Rows from block 2 of the text decoder of a small audio captioner, named by matrix and row number. Rows with one number belong to one neuron. Each number is 500 + 50 x the weight over its row's rms, rounded and kept within 0 to 999. All counts start at 0. Numbers have three digits each.
After each neuron's rows are labels from the 100 texts, of 14976, where the neuron reaches its largest size: "tokens" is the input token at the peak. Only what is clearly more common there than usual is listed. The data: synthesised imitations of 52 everyday sounds, one a clip.
# gate: MLP gate (decoder.blocks.2.mlp.gate.weight, 336x128), inputs 0-127
# fc1: MLP up (decoder.blocks.2.mlp.fc1.weight, 336x128), inputs 0-127
# fc2: MLP down (decoder.blocks.2.mlp.fc2.weight, 128x336, transposed), outputs 0-127

gate.130:506469524399522464373478454493439479454498606446550526482486469471403523511448504459570573442499502555527377489503508632473469441470553498459421476486499558558428522530422507520478482473457519484584441512476484471500508544481468488466518509569584484432564548559533595442500511475524558485528429537403574502579490577492567441525557529555502416401484486475455575540502478520508620489520
fc1.130:460431414553518604424503475438448539520562453546489508510557516508464379515414422504544503447442583516565528464446538517447565613443476556517450540590559499523561478493497461504495533479537522511508495550502560444462549478381406539515450475471563491480479501443576512582484470465470529431494547495452566478490556434469407387513518497479548422518496600540437493433479422523420514451515
fc2.130:558477508466470500493463579504470501520495514506499523434432509521494622479502511465478576520519516514514469568441454529490492474426555429458536541494449499518447509547605592467432509505553472480562342500433518586510458581417535571512499493491556396507552509436507573484516575501560493571553573515489462473397534605493526473564398509518457447422466565525541475506506466416506377559463
tokens: " "

gate.313:475445577429440504493447523573535432417498436535490533498550449475514484449525535452449429530519505522458381381529540554460549506437477589475414428476488525498483531449498450503472559494453610514518515403497498437538469424432393433540500508454520451511585453519436500475422469475469500494579455518525521564457423380568552524531535473476416469499433559507550462466524446546593467440502
fc1.313:511548417507446514559537516418497450532574485499525688535445532514522491552422558482497412540479467551483466561602528561547511448480467573473478511430477582482434368533459518467551484542493459565465494435481430491496529531491448485570541540508454406481526450536587469449487525470555474402509436514477565575470496477512469471526496524449492613503523594399497529454457502555460525542564
fc2.313:572590585527553416486401561538418549500514537509368459415588469462490394503507515493599578558504455462524518470493465450479465487512565551558477537507425537482552434500534479532444546502520570497565521526446576535531487498425457407601530501438487547491480505461411449565449468551470505549580372475568504480481499536466503544513505537451456545563589511501556440510540462481506504531435
tokens: "a"; "h"

gate.192:525442491520447470512558491507437540512490556479552536596419511521589505593539501433391409532531488532475526494468543552398541455440447543531525574408487505564448546466565521415562614596469413493541423420464548515509473556557484425413512524407517433527458478473511528502480495512470528421489477515542459433528502510524482520429458554557516412512472518524588404488459402525457497484502
fc1.192:569470471559559478480516505535554526418403540536532467491520480574513600563460457476505435523388526574450602494521539477564535532521449479510506490416467477518349517507554447513495562583452585426434466442547608521461572570470478458445473531455505484513567524433502426469494555528546598481506538520501476481573408518530475491462509490429416443491459479525490490443502505445380514568473
fc2.192:411522478530594539511520531486592475468569482525524535510490565505501500515473412459496543368574450388392466503511508463473452406552495516471457496549428412472424531436491515497468425422569446460396493501548458446527533494411499441552537553568514533510448482473497495513455563473436528487460542534571479474533463562404412425461488578537499572606501576541466540507515581523488458507515
tokens: " "; "<end>"

gate.204:509550464572476477480582551560635426512457518452478463516451557598427404473445423523529497518419519498448483542391511409453567475547440598424560517490500531450537476508536432543531610476523539583503495552500522509497468513481541550526577520567462465469580459446553489529467549573543571479472438516423432505591494493469554489440539479526572475527486484535436500533521415532612501512526
fc1.204:508434480528539509489504500447404475461460500598459566526515445407509519432568547531504413450514440463566441512517547560593576481416493536608567375476506504481444528497485632434506485413472479512539523454480490459511570425425505537516404524460499447484479456508430507428507446427539570498573460460493542566459497551533519520481521510544412522438519522470495522505531587477387544535419
fc2.204:466472434560508598543422453487497419501510516432517513479423437520490417523498498539473387562487478549471522521515438502538457543529464532381514486588455512520532523492539411438463588441431569546518505473513597519465479501510426573496440522581543559549441479515548460436474444494462409461548518549413550477454617429469431502486497483470540487514413481537406581523517382494529522561479
tokens: "g"

gate.105:430556574572493470462457549589509609507554518530562413501511436595372545524488465513486565637446493574526480436535439569523557432498535515431539530394416468544467499546503432558549456487431556529510532443549515445473521592429520510477491519459494458489496517464462436551508575512558545512455590492513494561544453496486514581404590541486442515474500470482523456544477419537483495512549
fc1.105:539432468420518509485592588485541466473454470507507566553445511440626456471499631607556438445560594507496594433537486433544494519431488520521510480427502472473484526528537427475476520455548477486425447480520540500491414495551392487543463461481528437537466377523456517594509585475496500483499437463487577510443522506522535474581483377505529440453434533550460538528500469552501522454569
fc2.105:455475558465397519528496525409545479513541485437510505529497565528489486576498474514583547479471446596453497565412495488555518470465546447485430508564353442467482540581472494481496489430467532550418377589496584555514519445475550504456470491487483446491487445415469479427579578422560565507569424500454443476484514555477572429503561375492552497467470482499509554495500591488549471527460
tokens: "b"

gate.183:508499536465500456480512518470494526425594454474507515474487504498601523535583476427470529475482526494475587569459502451546455438463565564414441542477456453523519520502500553502469475536562503522530513558504556490545608537407456514581543423561513484546534525423470480425509462404361523487534417508399525439516563486462525529430578564577496405583586528561446460500434424476466518501411
fc1.183:523550408565526564480488599512410521454563433597498503481458598560573506572404473514511531530478529533495540434487482545613551538548499484603494556463492529620475561483502547516523488465494506576490488518541469491546364472510554439504550454483507553502500471497484546389513433449567508464456452523572496393495519537606498528507570394516551504430443509454492501479494511509399450524524
fc2.183:519600518490511551514478532597551613499502463538496444498486506524552480463512495509524501594477594561452468519427497442448460500483548468471506525361469486523503527436530487547569655411467535512475476512535590475487468473464572564554444552554531563491433552552495483566546534473439551529505498525518399561457510433540489415529476523464594553583585605473548523507568557575461520514483
tokens: "t"; "l"

gate.244:473479595561552562525532444450490534571517554411475455574526436619456480472458530517469487505426521519517533520486524484534522419393401451386489535564553575490602450472584434530535458486483523511550589512469518598529495615532450501500491457614538528604531545441477470488505500456464535422481520529552522483490513495466413531523542463578482536525578488573587506551492538476489489434529
fc1.244:581483422429514630534562607511498414568559493440518537536514559496523527507537426514492592566558485516517433581533560531443507547506657503453465453535422443510467516493533557470428465571495504494495438512420537450455511487473534530480458597496484489451478473537499540576488568563416442469436541390458504522481480575457530512479543550512477552483508506570513458474521433364479507483447
fc2.244:534505565460435495527439501461586455484491467518535604506564507473603462503422510580591460472605522482562548436599457494522569538478514492517474485554473517493526486541549487539419569512481490505538580484432505585398516500468525424483502447476505492436513507509553505531479426450548572475411433529529503451620483430476522473408421570415484437440573496481456442515474489402479466531601
tokens: "b"

gate.106:493470491532499490509555461434548549536418488485525492485470551509583497550539478372446579499576507546456551545492560542442558443481558452424525493469521427513441566430535521462595608449513560499557428442526483522512516621503484560567516401443517546576557465457432488476484449482501613477552532499511431460440582567502471448488543519479506482462546521442505387493610471519572489495428
fc1.106:488466383428505523536450441463512492573525475474532611509589505521623508496583534481465544478560571477499517519476508464473401492548534448405498476541556464530477486440577505477467512521536516426470457537478544443401545536575559468527476458414466509463548519413495533477470512456618504546498499419516442501536531524476566512326430490530441552414498517529585427575449506521481509502459
fc2.106:540523443532521518480546494425492567447434577524538446553515448501502579462499464529496574372531490466541555453532558486405486470460502477423544464487471456533533466482567450540492547437505568544510656465529495380504474515546578486503578497504492550409523527423419476574518522536501522462480502510554515482421555540488462409483462602508498428522496663508429447504595486460524500499455
tokens: " "

gate.239:524532467560551448526452504569601520482517455515485515479440535462497474539533533418535621472495538493413504415467496459473480514513480531473546545489434355518536582381543559522531541454433467529514469488491543416492432510479495496500518481354511478524496415429456488517501594583578543535461463461489514505519560561419445442448571534417412404447437498477549449529542430482522447494471
fc1.239:527512565493476539522555533594463411434526510526491524529401542560460493405496441526492448578439481471438442557454455535487536500425474516439500529475485593510499571553456518448515523533505475512472480567519548557474513425492489570455524558529535458529312629524514414516521542539433407641463542442529543519448465514524451455447451465533499502499567490469556561547430455528481476562535
fc2.239:413549479513497437518511498501512453478474467514535578413414608453559379593524526476484477517566495472504511507480426485548550483585462492567463537533548550462517508514443532473501537518529480519497419442517546529469519585521447549520431592485513457541485624572539508440627453378422461512503533473453483490551384563512509503493510495468521462563552417499559513594452547576502496518401
tokens: " "

gate.129:461465460463543460539471587454528455473493499482518473429482465585482471470494469423471592570582525595503455511518518487535509457620522588513532520434558514441452531574436524518408495453558586443563475482506481528471541481468614474480637538477566535501490472455490543453450535523474443573566520429473498539519436541661500483489397583562456568548510488530500521486533519496482451502595
fc1.129:549495480529551460452490461384506447461530560399474593566515573368551537464697460558513529472519544519501513470509542466518519506513491502432465459387529430462426472561506424516528509424452524506412502479555432455485488544481515484508478481538546503425495512434506417508446487501546523488485509542482491532504587490512433506459444460500508448536542461547482466454506453389421631519573
fc2.129:470457466539510521498526494486546460468554519550481532532486457474442455410465522460491482420637526622421451637508481520553482374425580561461478446449463470455553565487426501475507425520493569457523495488533500496427473570516566463483520497606429441548525543493467484523550550493598474612500532447486448465514542500552468508462537580533575497573476510588481558456475506429539567463550
tokens: "t"

gate.274:538454408489451554515478431491394487512499507543506531479456463521521460463476444438452589401536441484470482504414553559518479525463496649596560478423567537528494461478407551526489419477469474531516577434593625478444510484547517539499498453468607508495596482536465512577501531402560490467480476528489454399482570542510491589506525516527520553491451440509500583477550433494464574502490
fc1.274:512499511460384511457459523559483501599549538547522496492437455446542501404477502425487525442469401475521431580518564482492416584507575549496527444429505526516398569538555481538483571454537439542503517487581498419461498465532494522538479495529524488535601520508425548418475471456539540412513582540437495423467562501416502562472486539501467542519509481353523585603445546438458521474508
fc2.274:451532407566606483465528431495528577474465475552464466482460411580451531528512431448529442584519484568451469436436512545507523536569448505624475503443526479449396571446431515544544601447515438413488452513389505486456460497507483469532518470513576488412501536448416502452406523515494560497507440527470382524545527504515484419522560495503513521524454516537483548431508460428432486412505
tokens: "r"

gate.91:470423547536453572598515479521580454534581457555495482527523516454523525493584505573396543544462477539529474470484569492399480525542483476441555607567517511525514541463522555425434581500391547502535479443604594461514502425437527360450547507553500392446452561459443533500510501457563430480512457491518524495565451449558501575488528486572557499523486473504558537530515495516556438465563
fc1.91:543532523446488445429534487520458589490474485480524541495503587527520519577455451403579505511506471484527501515581426462557459458495564531519460458413547571511523452576529524575606467533620388482477522577412430504486491538549537623495438500486467620586489483535500382448440511503533559467500582537453521477472556493514545483529481484449438442461532603518511451466535477429516543495552
fc2.91:558533436493535503461549625526510632489445593454490496457494480473501428583488550527491470446495532429554455438481420556476476380593590490490401452500443543461590450517497421430513430509560531504594519534502558526473458439490455517550429561509500528512445525440478476522540463508552485524555406432523509546469515485483436500521507574497537523489562495373501418487503408485446457529558
tokens: " "

gate.284:519547480517440454534536564494455489529491588456435407573541548488533478476491345522538542474455482578518446494559493500542488613433502581469493436487468514509558468498486479465511444490447569506516370488543517505435422482425453510499528508424490448607384459561414619557528539565494471560437520434632530499550513453519487448481523537458481480429518593484457469482523497497484540501517
fc1.284:574445512480481507627545530482518522659570543432490430594485510525566532544531461551556473484552484548535546518508595475600443455504508609449557483465470466479587500546484498487462470426442562518508524363570595536482457478482444516529515483426444548607475484481542576506457505568533479529448488447502522507507536474544452484479420521490498528480528578522500510563432405447495412461488
fc2.284:507519369542474506508518531496502497566494516504446468485437432470582459539408502578512497513600466459525490435552448522547511512490506530527511439465528435498477407513564423478455509403397502470444598530485433624416500547479466507600503442477439503541501480496561533486460516482481484461325517446504561535529512509542614434498525502489503596521396485475554402535464507566506507498497
tokens: "n"

gate.123:489544532498469577420465462569529471502571479456465502561525449459445455529453501463462452561445445535520500536485447472610523456517473489519577486481444441533431493548531511460416547434482547543565536621391472515509578512529620476521427535453508509461472494555515525625528462500634530544426602482520528497505522488570483570516451496563549498499433472594596453461589545510484538553539
fc1.123:502473518532452534456456653425499504430570516560476465542522428472379430540382492484492518570473478530471569440447469446536459556540519493583545507531485430444460430477465500494466513517494493517569455641467466486579502471522494510521570482493554536421548563530498423543589526470536575559474550478474591473478483448528432584529558534541550485538529429597501493476549502500426487597531
fc2.123:447544494455530440415443535545504554490546513481498495635559508489482501462492419418545535518554437608460419540503519533517476537498505483485555533526486464446453449516497549519531523505379527557567378576525453505538504516428535510482464591528427502494475442486482535467575493413451464529513564421405454465457539454454499504437444448484496390511431467438521537469550398427492461370504
tokens: " "

gate.100:510488574489518559488583512511423556449530486553497461467468626501509406478503484510433527490518519443453490477555575517479543495499589605512487539533475515583549490526432525485529559442455499569451470484440485459560456533502652481389523483519609490515485512420462501535495387505487631497432507491541596592564552531567540524471545484496499503473472398485497487558559539480406441498446
fc1.100:485495528527519453485479390516450513446433498571465504519467511416468561521475457503519498459551433514575508492451464548391495555553430512534589467493572524502387442590618513507430425511531385430563480504462498511501597517499519479506488404491556464492460448513448434510563520533552460502512503397490409572458514433515471411484484527458518483632500540439602482505484518553575528439481
fc2.100:436524503555343504355436499468473498534485520409501519486541557450495488513452514535432487472582493492538446500586470458495560507555471481482584572529495597609559595545485512382419478509492520506581527470490422458489484554432580567462502517494479470498479487538548522580512435423427497515431495503473488484486504492562505532461513606542466451551415473522429514444454437547559503581482
tokens: "g"

gate.107:526513502536421419425503518641500561522476530538482457545482551584461519478480480591550455456480479555507507526411444470447504457443474564460564509462396537569493493459463529532572473571566567418548582553485446493428508523446609545447493521505558418371548566535519467527502549512576492373497491526509529414439474489448557474470487606523548599502515492485517472481506495508509452483444
fc1.107:514436479416486492409440546526539510557503448529535469489596474482456581472510500616484411463541467529513439542479482419459511446503542477446507534552483572565542528491451503607478544604475630499557548507497485464459492432501470508545475524515406481470473563510521455473560487494605521428521493464353503528418547506536524457441566525589537508478473464536442539479512554441585420596560
fc2.107:452539496577554521499535510488456490505574513455457483422459409480476495529591555581448538602497429414509520406504494546524386494507498541484467536419569476583419515511483490480476357463440553458571532499536426515535450521461501486523401456452547490495504518521541455509446517563542500572523559462489530485460640436434440421479528466499510501534524594488550421459506413457502530598506
tokens: "a"

gate.229:468479518573447504503520509458486419409479491420458532491580489540505557477525554472411451534488498536451493463321527563522458526520536520588608518492526487511493447413529503499459520446487577542446539552513515544475454630520539512520538577541621519463524526483467539566499524462481448469501589582430509491507496496369457521539471440557450527479637429470497482491552534443496511459576
fc1.229:497571498420476487434470512615477577455517439493493494513443559447566511491438484540600456560485432488503487538553398439384570462464530545487474537614392512529550421428542511502490508520498504518555484533466530492377556564498536482514503462494504453535516552507519531436495426610479507511557550506513497453600508465584528398456553525486607554534476515586496537469493423580559491487463
fc2.229:538527549464465505606565550543604542517560474487458526558506602517400469480488543540494521471482435449528549462573500620552489548481450468523467486502440568427508468464594477494498521477529467398569385458555464514529553400467528462369516521492526472540414494475490549441493462510556454416493517475561500458488525497466539530406409500452467368431473442478547429479524562480481496524492
tokens: "g"; "r"

gate.321:508494426515422404468473493461530567485490494608503419536479480390414413551513568447529512569536608547545493457403506481478507565594515566453492540580499519540534488546482578461472534507405547483521502517603535478461500542464462499482500474556510488539525473527577483521431505488441606450540515439487611477474493492418544467473575503466481532585501388409422516589505480553465463522497
fc1.321:477540506447473450514568540519510452408591427497440481584446489448563521459493518505428535509410429582595482583519475468520483475450493469505414470479474609477497575510512569516496523430551533492567467515434438461492495460529550458523493520567467472558462505443464555466585570524479423484529483553535399541555385564485476548490466496476492406539480477603542510378404545484480520407465
fc2.321:546455483526433528521406399568516467505503518498572527512557589488474505533465504397585476505465432526439477406564473462524564457490525585446476520599464545556423434593518500450466484573385482456493470497533491475466516477592556468421494444545474478479549463549505510489509429557425486552447476548485463478534474407559486531590513597570504490444467545531442536461505487422583536384490
tokens: "c"

gate.93:493511573468580422538545561493445505388537545495490546510500466624457488384509471503441643537456510577452541644538464538487513577528536446470530515459464535537462495474553457483476544449517434476457547403544507521450503556521503479494553534593489500453483563446412627466531549452536496530490507609514499493425498511492535567515512423504558464484513423438481455418556442484499549481502
fc1.93:514499445514494562575550501469463375543542551518507400441426499462479558566470614513477441464542406527500477401453484481546597531506518553501607438552387532515471623524478526544483425491444478523532548491547551604475561454553487447505553503485560450488579549468524535557486505515505534425452460504527493521446449560477391520525506428474500512487545442438593502518441526432550494562483
fc2.93:490403508403406536562481466533424593489562570501448546459403485482460436534478414516424483482503528442589488532572530459437561486520414554599494560610512460483550484420517454545383478521559474492440504450467536483533536505403430472545417449490451513470503459509504430471447444536439518436487500432552592551543559538516494596515513541515495446467439546488514504496511488486502443542420
tokens: "b"

gate.306:569433609497499433495417493480603440442609434574503468466477497461530470559434560536557499529522445583545396500522485519598621456544650469491509511503462590534598532467522537536414493535509590532527577503481445484417496534516490501448495493465491460474489514551449430527548493526474496413483506451448573540389568500481517481505474572547462488486497570506520517463483515489462531482413
fc1.306:438531448444516588529445441448495562550490543512542451520508542517454481527486452514442578463520536408447482509509452483475442465453408566490526388487427465489483490457422400500379448418486534503494517439515452550566488503501509440473521471576510476463551484549548414413472616580498555523484530588472471515486556481471422555398514545496429515469567523533584424534493565445532497594571
fc2.306:402508592548550446481508507562458532484456521576546452538539479536479467478579426457448533453459493416542628546458456487528407537456532508443411492512544495508458534526526438547493551581483415479503492428520415477459589547452483571524531524516592495411435466544523539558422472528519468580531476464507573473558410504588502499477511448493464518520429459440479521537393511516598534455600
tokens: "a"

gate.41:421478476496563548429520474492440501438581474362486486600429510491514449557554452550532490474540462485528431357624516484502529439505575536523545513443459471513572538463563446490507526521505453617549510445403440529481509553420485455547559494560462493594476502442467473576512466535533500522467492569482569589541460605438521508427459488535535417513458587519514520509537504515550525453515
fc1.41:508500442578482611501491473463581486521469589514446546502497472495490492507563416487553566496541476485647426506552442565572413470421500530572539419485476527444441509550570500496495546532561506558595513538465475516567511509515499485561413438551483476580393523449524499519526485545456480502551467461509431498542555544632497444529541556482476413450556559540562387451576475452502479522481
fc2.41:494406529531571449489524544561517482522543441527546553506482507587501479466510559512398420429471590542402542447482492471594564506509510452490586554489464455492519520488534468586478533551535392502530530548482429473459507596472461470466497502490472451440420474510443607527512366442613591399486553434470495450524569499420451481472525505524497477506392505537537548477454450497539445551507
tokens: "c"; "o"

gate.309:451451457462546460525463581555542538503553499439405479456485328571527427525513521443487586564541354502457444573532488540543450465547568494524503426496455400571515550482429456465500558480481458435448550523514435533425429568432469497562427466503507544489536438520518435554498529500502542450496505422537491504464504418516454524464489549499516565492541544502526610484515496406512529414537
fc1.309:525540520451507480516450398434463496521561462563557526478476428455460446444528443543526501488572485470504405480464435542562468515529508520525540475460545479431521527447524580620510593357430381510458480521490524519485576525455540475522508481435562519456462446482545512539493506404519465500449528491450500512469549450443483539402451546543443493456470537390491399582492490451541597400420
fc2.309:606519533568460502434568515535541507520479436568496429439413480612482421529475560454481501527541494570528543521434550508483469464436511425465466545523591485617442502471530496418434531550571540502511507529491470588514383533396432489493442427604518428502482561434491606528541515474490437501474492521509470465483524496481489536434588547443488497517472549474478502431584417542457480487595
tokens: "b"; "l"

gate.261:606529572495563517496463398507492432500536461552574480528527562533484546525489476534477427596442509519463573403527482481518543495485375526515509462399615480452493506500544490556426599469461499533518498447431566543528442483414499480491473548453473477531418527510463515505371490482561533387553480514546477563523466586470397555590498499504528479562568512429461519500505465433405489526475
fc1.261:409534580572499495517531523500475547532458459559547480506410565443496481408547553490480556479540505584536508508437464546514534502455488460446395470472475593471447509459511541488613460520597473396409490574540486485466489537505479481503520547516494534453532472479435573494392438479461481543494492555436477586546512526478495483587649429461474387592480495476520517564512447517605564522537
fc2.261:503531514428537522548594468508475547467425593529498522579439519512517441480517515563447517569540543518474505481523464556493485449456547593503457424528484526539470431534541421349586525519447540441482527505506574445492455547485476453567488492463505548523469477487451514484493472436531494615517497531451464405454542561460555368494556405557580535476440512420517585554499630480438548522541
tokens: "b"; "k"

gate.115:575446477465504534426522487429545517578592535478467432414471531549563448506377534516475480506533490528483514480534470458595443482512484477459511536548454518427415520448578568516532441491542468546461503500472522550418509552436413563442488472421491489549502541490515528577488540603550543456456558461537463593533442467463425504518453552411587424561590548549454547493576384491483517556467
fc1.115:501618576519474506505518549554468593483569524591478403426421551460501523453514513485475491430488450517450504519437387576428398428507498487496451495510442526460531408486566519519540547464527438504407557519540497505507514569515545435568541492452547531418589456591596541442408389481505501508410493548502405564508492473539522516450500459576514469485474498460568509474503489544502443508569
fc2.115:534551557506610441515540549476557570438460522510499489491520570544486515482502510491428490567518597526491525499534534538543416535450416525546413543549529530505543487520411533526613549527585464498534451450575480504507514511531595410406524533499593499490464444484478491505484490434530451594447507597457457465424559460471517403522543517462590612533547561419458554496482621537512474499462
tokens: "r"

gate.315:460458522448417479412623451531537482578474525406466462529413445480542524572519503539501518487487481464503555539425456508515614481571514569490498549471513496583474481413518567403596503487409489511465531514457509492495593511508508469525460480535516532427455485455542525565581463518554525540439402519551465429512469461448527544558366514505428481531505558429470462558540454460586462401555
fc1.315:505591489490499593463482520459451467563474485594548469585505508522554443497426481462492543438483461438533603440527451495495555490476488504480507504496467515414582479436530505489449470553497479458455462426443486438493569547438442503514392488445502443462600447568499536529510518482479442625476558473593487552551430391539567465522561407458456498501440507576474519495570596495484507569378
fc2.315:483484445559619492620442561362565499528578494456440529559442449553544528507544457471564620481477635495589481524463546541502605467509492472523474486515440503523474479496520485543467544521482456491484502483449543487506457442562482509458492675489517498526552486427553454511421447506442504503426584520573459572445478452527544468506537439484546513555398458512500544502517478507479521461431
tokens: "n"

gate.147:471513561501471566461482595540444540551434481331543454495489546486538469434507406540641516551510470411481444600571425425529553510479575597551466505536514550502447476588423504455470492452608514554487506420553569527492521463477548506496485536497478487540563532572524513442525520497504477486479502457464533509509462484525459557489516582529520534379513444435423586498509576498457560494515
fc1.147:609402496486474491476453508495466494498582524599541505526457430492450591640497491458467562430523535520463521460572465489422566453523513560456488535468474424505476417440471606555554486543421519595522601534491597466489544513453600494537603511510510445465487469454503459447464535553541527485462497471495565513467467561588545438469459588438589525493552522602485441500465514484476484525511
fc2.147:478538534592584536428581509523476559518540468515520426466531573417447428451507508533505620484466483538492553490568493382464531426386553479518414488665486539432550485496500544480483487562560499485537506448469484479477522551538527497403411509491504396460514491488499439545582531539486469587501506532555528436503562541441444462463567437512493472524528477454424523512602485445472563543473
tokens: "t"

gate.324:531546453466430503497419462485505535507447567612537480445595451481505470498540549517484466496452499497473500517486424581505604441440448501517519600472621471519564492548532528492534572450567562579511558505519481532431500491520397626472571437564459479508443473437487542446460419571464435430484424512508548430485566546553550503457581428477505451460497586479510534470493418502531483585452
fc1.324:507488423462479474456479648505498491534505506547591540472519480392537519585558516463556466464625556416468536634505484439508554462530434555470407473420604474462486512507550474504503533571479526574483518567579500521561506567551445530539500492551501440515527500488548599427580561526454583448561490517532570482455492481589461494489595549483540510466548555495465561499453474565545511483503
fc2.324:461527495489559511480553589477560544496485495587514403523483535449475478491494524498422587489551529506499511538461483447459480570476450463479526427457581539545550630499434416512452460505617362490481491562478429495468462474487479483571518409429494555441458454487421460481490460483506500492417590552580456438471461635510516475479437543513529481554505500524429559477619505532442443572513
tokens: "c"

gate.28:456537547506544609552559480494478411472560552559474542589440516450517448548521530490530489543556413551511468520404557567461494392609484544437520489582493449561567480531380382560504493542552492435484528574505576528466508555489511440462460480513552538420470525580500482461502436556479467502531443558523506455514482390508461459530558581490533472547499475517466510461501499452627491521586
fc1.28:557547623603535485507425439527458462465515575476594476513486489490503539514424597484489488491541498431484500513559449570439488498448476487468541481485461413626377541513546403516545508585527523465617486502555451490527425447496419539516596456562553533509581505451448534447553451444453493505516573484570537490423496451514463498552492486432598436565494440492533541503533543451453484482480
fc2.28:451475441391538482521445407492566482546503543520465557584570533444522516440446469587422421538475502470478488550535511552526551603520452516535596510386446471489513449498443590528599484453487511443430566502550436460450542490497496529527474494545504481504430537517513526553406521433508567451463545559547568557600435531522565435524500406496458464507561466444511547581435544507533493461410
tokens: "b"

gate.305:488527540528527497581541494461459468445570601437560422523456559452503490398552428549413430526582437496544462533511481415450444561531521573486462576551579512480514511511456520512513433492504467474423511465529483570463553507532421502536505565547436523596506510571486583501464426486448482462489574478545589474500417524604410488523522504565462531570571502507370450498506537468566470447561
fc1.305:466434523575479492495614609537536546486438460556524493554554400573423478475516453513480623489407565400596492493574437486490428527560557527446522416496456474534502498538542437562450473460477502556511525449445552510558456523449459481535551606544474478500476472506493531495430502468533462444466477454459534465539459468571453424494456539579484484374486488548506514579466478507441455431404
fc2.305:464437421527471460502430553504496414471586427496516553511486436448604438571430573457552495432559485468576513457557440513524518501557498529527537523538565469488451530474417577577488458498402519500469557459488544559509470493509485530539525499423502572486470488448536534495463488523496572508400516501434492624541426545491542454508532517514552507564453452502504441604384503528658447564465
tokens: "t"

gate.252:494561509603598532594593555540472521558511481549589500554521474505519579567502459375524515497531497589508486412457576467443523576575545498458555599392525484545519539484519536552490467546477557604491538516461491548484513521463450492527443481423457553484475579529474478572550491532514536458460390413491484502541461382485534467457524486482482476495583493622518482513510414526551514450475
fc1.252:470610545479557488479566547561523502501597411504519542486551582577492470584546418395512563508433552488489592473453485447493530556514612499485556525458504530577538522540513560527474525533470552608405485503508561456487545585489497542452538581558453508522482502463509480530536566519602485498463491578544588654529539492529543425507551570506517516506476451462497516530508513593533422462472
fc2.252:476491581549537474414591568630502521535474503424447508416552602496547495528523643467481580557531516621513540455467585451500504489425504536557532608511472527415470561504498504527577557507581508520493468535498518528512514558454493472505458569473436569546491486493454381513594469578473507475515475472544479442514497514469465477511512462446597508556574462488458443450498490482390503440498
tokens: "g"; "h"

gate.128:428496488469490444403496410520575538528486447442556474503480596458516523525522566436489472506397558521431547485464477451516543502516389474413492553422547501499565420597591568526553582420514533575511600474584487475529464495573504503463588484572517494507507508481448533495516543535541462559473462452495539438495479441492530560505552507539365577482514594513523498550489431533512522493618
fc1.128:556502513498437490455436505410516633597533438508534458521517396477500505475550435548513558506494425477479447481534524550504507439459507518500506545477435534394527578386424518518490401529451450497522400468489575526467492544498473447439542529390576543592552544522466518526426464488604497414489479511537447515520519551499556499483540481485577567484490410459445564539547551480394516544439
fc2.128:508397498529452516559482512504474394484532498431507458522508480511478560422508385555457469461480500481487467475485438504498545405580550439596543476506481505429475531421520488502491446393548564476496606580486503497546492591476458517538478471455494568496571560575531378496380455489453503352458531437574554534561508502534537525546534534453567541473507537473490523483535493598587493510554
tokens: "t"; "a"

gate.30:490372419493457532446543486578486440461504477478451502427485540603499516477492558514497505529529539455473503422501419525546385453564552578548539593461448536533502515422526527479623498530569464505390532522565503579480469458536538487539499513591512553438514525493481484537451511551504475437552500509471484384456479562551450607516515500480490509548393590441478555517428541543493568458411
fc1.30:519465522511517579483509512531543531448545390448471533535520601467508405554438402420550600503412552490465567488473476538463493506546520483372461477481411483482451478528461498488533505463490445558467509521489470538602479394511422478502536484548510639584503513441500486496476525484515481470530501500427590410518574491436469420402508568588578468499468560547479469474546465510484540430574
fc2.30:506507566413473474468536512520472482463560484466502509579589363518436430505562546557526426525631469505479444535532496441443495528489564549487438488567483435482484522546520513524582451441501605570487501410556488524402564528486524478527585392464509556508471530517493554578486531533520514562603509443454559491502470406494439507424495521525429481522565459530552563504530508522428395583497
tokens: "n"